Weights of a small masked image model.
Model: encoder norm layernorm, encoder layers 10.
Training: adamw at rate 0.0016, 8700 steps, batches of 256.
Data: 101725 training examples, 21.9 epochs.
Rows from block 4 of the encoder of a small masked image model, named by matrix and row number. Rows with one number belong to one neuron. Each number is 200 + 40 x the weight over its row's rms, rounded and kept within 0 to 999. All counts start at 0.
Before each neuron's rows are labels from the 100 images, of 14848, where the neuron reaches its highest value: "peak on" is the class under the peak; "colour at peak" is the nearest of a few named colours to the mean colour under the peak. Only what is clearly more common there than usual is listed. The data: close-ups of made-up surfaces with and without defects. In brackets: how many of the 100.
# fc1: MLP up (encoder.blocks.4.mlp.fc1.weight, 768x192), inputs 64-127
# fc2: MLP down (encoder.blocks.4.mlp.fc2.weight, 192x768, transposed), outputs 64-127

peak on: hole (82)
colour at peak: black (69)
fc1.265,200,243,191,116,233,271,303,200,150,214,165,174,178,221,143,200,240,200,190,200,200,191,200,213,200,255,155,200,200,170,162,228,200,200,200,153,224,156,200,200,248,232,139,271,200,163,216,145,262,200,163,137,200,160,210,208,200,228,200,174,180,125,275,200
fc2.265,200,132,230,256,162,177,146,168,190,211,224,248,232,200,120,174,200,134,200,154,231,97,182,200,200,207,200,200,200,253,180,265,200,179,200,170,202,202,182,200,160,187,200,200,300,307,206,134,200,189,200,200,198,183,149,184,200,200,200,200,172,200,264,236

peak on: stain (35)
colour at peak: black (38)
fc1.515,215,185,222,173,272,249,183,217,200,200,176,258,200,223,179,228,218,186,202,289,154,264,279,212,244,151,200,161,200,216,215,164,242,260,173,222,200,152,157,243,220,166,200,262,200,206,136,260,115,311,220,200,135,151,200,258,163,261,200,224,226,178,165,187
fc2.515,254,200,200,200,247,200,243,200,200,241,200,20,145,264,249,260,200,200,200,244,170,200,182,200,176,155,243,239,219,185,160,180,223,204,271,178,200,124,203,171,247,200,200,200,200,200,200,200,264,172,200,253,200,233,200,194,238,200,199,156,200,200,200,200

peak on: hole (85)
colour at peak: black (67)
fc1.303,325,220,200,200,244,250,200,229,164,200,252,200,103,200,261,200,173,174,200,200,243,191,230,238,163,200,225,200,200,172,85,200,200,200,228,238,210,294,147,238,200,167,111,224,204,169,269,200,200,140,246,200,144,81,211,228,146,235,173,236,216,267,257,225
fc2.303,251,162,249,218,128,200,200,200,132,255,173,295,204,200,200,285,161,200,184,167,165,235,200,256,200,200,245,221,231,241,199,200,173,160,200,116,285,200,240,200,169,200,159,232,200,200,190,193,200,200,277,141,200,200,176,207,161,200,200,310,213,240,268,200

peak on: stain (83)
colour at peak: brown (63)
fc1.233,245,214,200,167,154,154,215,239,220,200,158,242,250,176,174,200,221,136,142,208,200,185,200,279,200,291,200,178,111,200,200,164,197,200,200,200,221,200,126,74,160,211,122,164,240,200,256,200,200,167,212,290,200,200,200,216,200,186,200,200,127,247,200,222
fc2.233,200,122,237,230,291,181,200,152,200,159,200,159,59,171,200,246,153,140,199,269,187,200,265,200,200,195,200,137,200,87,147,190,197,260,185,200,167,192,200,188,200,208,216,200,166,200,152,200,248,285,73,200,277,250,228,209,200,177,200,286,190,161,200,200

peak on: hole (99)
colour at peak: black (51)
fc1.43,252,200,247,127,258,200,193,223,162,189,76,152,200,140,234,161,196,234,197,272,170,200,243,168,200,158,200,200,189,200,140,200,148,235,226,251,145,177,127,200,168,181,200,240,189,144,166,126,233,277,216,165,197,116,200,144,200,229,200,250,200,180,200,200
fc2.43,200,143,200,174,161,158,244,221,160,216,212,200,168,166,200,177,200,197,167,207,232,238,169,180,145,213,292,200,249,207,200,209,200,89,225,276,227,211,200,224,296,152,131,194,200,192,200,149,195,222,253,200,247,201,235,200,139,165,260,259,200,242,213,260

peak on: stain (65)
colour at peak: grey (78)
fc1.375,251,112,246,200,200,298,240,200,155,170,175,186,274,284,223,148,245,200,200,220,258,200,200,245,200,200,201,200,200,172,169,238,200,135,167,194,200,200,167,200,259,234,160,177,213,178,134,200,94,150,122,151,117,169,200,233,167,272,227,228,200,200,200,292
fc2.375,177,200,140,267,296,200,200,148,138,263,235,200,200,151,97,163,200,216,187,166,200,202,207,200,240,200,118,233,200,299,200,185,241,250,200,135,131,166,200,225,150,200,229,261,174,200,153,200,200,152,143,188,176,200,212,200,206,197,165,156,200,174,200,200

peak on: hole (75)
colour at peak: black (58)
fc1.309,249,157,200,139,200,228,200,189,129,207,193,200,257,109,149,178,261,108,295,200,165,182,200,77,220,154,200,266,200,183,200,200,164,200,278,192,172,227,178,187,178,200,197,242,200,122,168,244,200,200,231,170,200,149,159,200,200,200,248,261,193,215,289,167
fc2.309,200,161,165,262,245,155,238,205,230,200,200,242,209,199,180,242,171,258,200,200,208,258,155,200,185,157,200,235,200,176,234,226,169,218,200,283,174,249,200,200,253,237,233,99,193,137,218,200,120,186,194,213,158,99,287,175,211,159,174,167,107,211,126,226

peak on: stain (98)
colour at peak: grey (72)
fc1.78,200,200,213,182,235,227,237,236,200,200,238,224,200,174,139,96,200,200,238,143,232,169,245,269,200,311,250,162,230,151,133,100,200,231,200,143,160,200,174,149,261,238,200,200,230,181,183,182,229,200,200,258,221,205,227,270,265,111,180,200,237,300,264,177
fc2.78,174,147,256,252,172,200,200,200,241,228,172,200,220,200,206,169,221,200,200,200,166,217,144,256,200,173,82,200,205,200,200,232,200,126,170,200,125,200,233,267,200,163,200,200,162,200,223,160,141,97,261,126,236,264,167,224,200,177,180,218,164,180,200,200

peak on: hole (97)
colour at peak: black (79)
fc1.199,200,200,177,69,283,260,252,200,144,200,233,200,200,200,200,166,193,225,222,226,236,175,227,200,245,200,136,275,222,172,200,200,208,192,261,153,163,200,197,200,189,200,214,200,180,167,154,132,296,248,159,180,176,145,200,200,211,248,200,175,168,200,246,108
fc2.199,200,79,213,166,144,200,194,249,179,155,223,253,200,206,179,267,230,192,281,178,165,236,200,225,131,200,187,200,156,243,150,294,238,217,135,138,200,200,114,201,167,187,200,179,256,140,200,200,179,134,216,281,221,200,200,204,140,269,200,249,200,128,200,200

peak on: hole (52)
colour at peak: black (66); green (31)
fc1.597,191,166,262,93,159,219,260,200,200,180,164,200,221,264,148,149,172,228,221,200,200,200,257,227,126,114,201,200,129,175,200,179,200,210,270,251,193,175,160,187,249,200,151,134,200,147,149,238,149,136,149,178,175,200,141,183,229,250,200,132,185,200,169,177
fc2.597,122,264,243,196,200,225,131,170,200,200,200,143,209,190,257,193,254,200,199,223,286,247,305,273,269,200,203,252,161,276,286,293,200,231,235,215,253,273,164,137,202,235,200,102,200,194,200,200,200,270,205,276,282,134,200,160,124,185,188,177,225,194,204,195

peak on: stain (26)
colour at peak: green (64)
fc1.392,166,221,245,150,200,200,237,200,200,204,200,218,225,200,200,229,162,286,200,274,177,152,285,200,152,200,221,200,236,190,200,161,200,132,200,227,237,196,157,216,268,222,103,145,212,157,247,182,200,200,200,236,200,146,354,280,163,181,222,256,187,200,200,242
fc2.392,151,157,224,200,200,225,192,200,221,168,249,238,128,175,200,200,200,171,248,174,153,211,161,143,196,200,225,131,169,149,178,211,266,167,230,238,147,160,200,166,159,200,200,234,152,132,227,147,138,209,222,143,283,200,225,243,253,245,167,157,151,263,200,256

peak on: stain (95)
colour at peak: brown (77)
fc1.230,233,200,200,227,153,189,169,200,215,144,175,196,224,200,200,273,273,279,247,109,190,200,244,200,247,134,200,173,148,200,207,239,200,220,211,168,232,97,126,188,181,234,156,237,200,161,200,200,155,200,209,202,215,206,238,226,167,262,281,235,200,245,200,343
fc2.230,200,178,201,236,200,200,200,211,200,171,200,158,200,200,175,200,254,200,200,200,200,169,200,113,258,219,268,168,200,147,187,200,217,200,178,247,200,133,67,233,222,203,200,200,178,133,200,200,218,130,200,230,200,200,221,205,232,263,244,244,279,284,200,338

peak on: stain (85)
colour at peak: brown (83)
fc1.719,149,208,245,143,197,263,272,151,236,230,189,200,200,278,236,200,241,200,200,240,160,250,241,200,114,170,200,62,139,200,166,246,200,200,200,179,128,224,223,200,207,171,211,200,200,138,200,200,153,235,200,172,168,270,200,216,200,200,216,200,237,276,145,200
fc2.719,276,175,140,255,227,137,200,217,200,285,242,200,270,289,192,147,111,269,225,255,152,162,111,272,221,200,200,175,200,200,186,149,176,206,132,200,138,200,182,133,274,200,200,148,181,123,266,206,122,167,200,232,200,203,200,154,249,251,156,200,211,200,136,261

peak on: stain (92)
colour at peak: grey (74)
fc1.349,200,221,215,200,218,200,98,200,163,200,200,158,152,230,247,234,310,165,234,162,164,200,242,200,178,246,239,133,193,200,200,240,246,200,236,200,226,181,143,200,181,200,123,200,200,149,220,310,131,224,232,156,250,238,217,264,200,286,200,167,200,161,220,200
fc2.349,200,263,176,210,84,200,257,190,130,148,156,258,271,171,200,196,221,189,200,174,168,272,67,265,296,200,152,204,157,224,200,155,169,101,200,202,278,200,140,200,166,200,263,234,200,219,156,133,230,233,242,276,174,286,142,200,193,168,255,242,231,202,200,200

peak on: stain (35)
colour at peak: green (59)
fc1.202,161,200,186,210,191,209,200,200,200,200,200,234,227,273,200,200,200,232,202,200,215,200,148,279,164,220,213,155,127,164,227,120,225,146,166,146,167,118,235,235,211,200,173,210,200,164,171,210,200,141,155,198,200,152,128,139,162,234,209,178,157,200,200,229
fc2.202,144,200,193,200,240,114,205,277,224,227,137,148,137,200,200,220,200,226,172,200,200,200,200,207,231,200,253,155,200,310,212,247,150,222,200,168,173,200,127,230,244,200,253,149,211,200,260,200,200,269,200,200,261,223,200,200,200,227,200,232,186,200,146,168

peak on: hole (51)
colour at peak: brown (69)
fc1.580,200,191,200,152,187,187,157,200,136,249,209,245,217,200,138,163,200,200,209,160,217,174,253,168,200,210,263,149,127,200,127,178,103,304,244,235,315,200,200,262,256,195,254,232,189,215,217,176,166,174,179,283,226,162,127,242,235,151,180,200,191,239,242,121
fc2.580,244,190,200,200,243,172,200,244,277,232,172,200,299,146,95,274,112,200,196,222,200,174,128,170,176,221,223,332,229,188,138,250,200,200,208,230,246,288,151,200,206,221,255,200,189,173,171,140,200,200,235,105,200,200,263,200,200,154,209,175,187,200,200,254

peak on: hole (52)
colour at peak: brown (73)
fc1.657,116,200,268,92,200,200,221,179,87,141,170,200,200,227,175,226,200,200,234,181,178,227,228,238,200,114,200,280,232,159,200,97,164,215,146,165,200,235,301,145,169,149,200,200,201,170,200,200,200,187,200,176,122,218,215,136,164,247,159,200,200,200,177,225
fc2.657,203,195,294,184,267,165,200,200,147,277,210,232,215,205,246,268,200,135,200,286,147,214,168,165,200,146,175,200,206,228,200,221,109,170,228,200,257,226,259,156,189,233,200,233,200,125,200,205,179,214,200,175,154,136,200,200,200,272,200,125,146,215,190,200

peak on: stain (26)
colour at peak: brown (59)
fc1.706,200,230,210,200,200,279,200,150,200,200,200,235,269,178,200,200,220,200,200,200,154,246,247,226,229,200,251,200,200,240,200,200,285,200,238,242,242,223,200,191,245,182,104,210,133,135,236,200,151,276,252,200,78,102,215,223,189,200,200,206,182,221,158,187
fc2.706,200,140,200,243,200,143,193,228,200,223,216,134,157,200,200,200,125,170,225,175,223,200,200,200,200,165,250,242,132,134,257,157,200,200,195,99,200,183,153,182,200,162,192,165,257,176,246,189,218,200,216,197,161,186,244,215,228,200,166,200,200,208,200,166

peak on: hole (87)
colour at peak: black (80)
fc1.678,274,147,200,110,223,200,175,171,200,158,200,147,184,200,166,248,275,200,200,145,232,272,200,200,270,189,200,266,200,213,200,200,200,151,200,200,262,155,246,183,267,200,200,97,125,200,200,200,182,200,200,200,276,137,200,200,200,177,247,200,200,200,231,189
fc2.678,242,273,151,200,206,209,253,224,265,267,200,220,276,228,218,145,142,151,165,200,231,159,201,200,121,200,200,200,208,200,201,148,290,264,124,200,242,193,180,163,276,200,318,286,188,269,173,176,200,200,189,275,200,200,200,200,186,200,200,153,276,200,236,199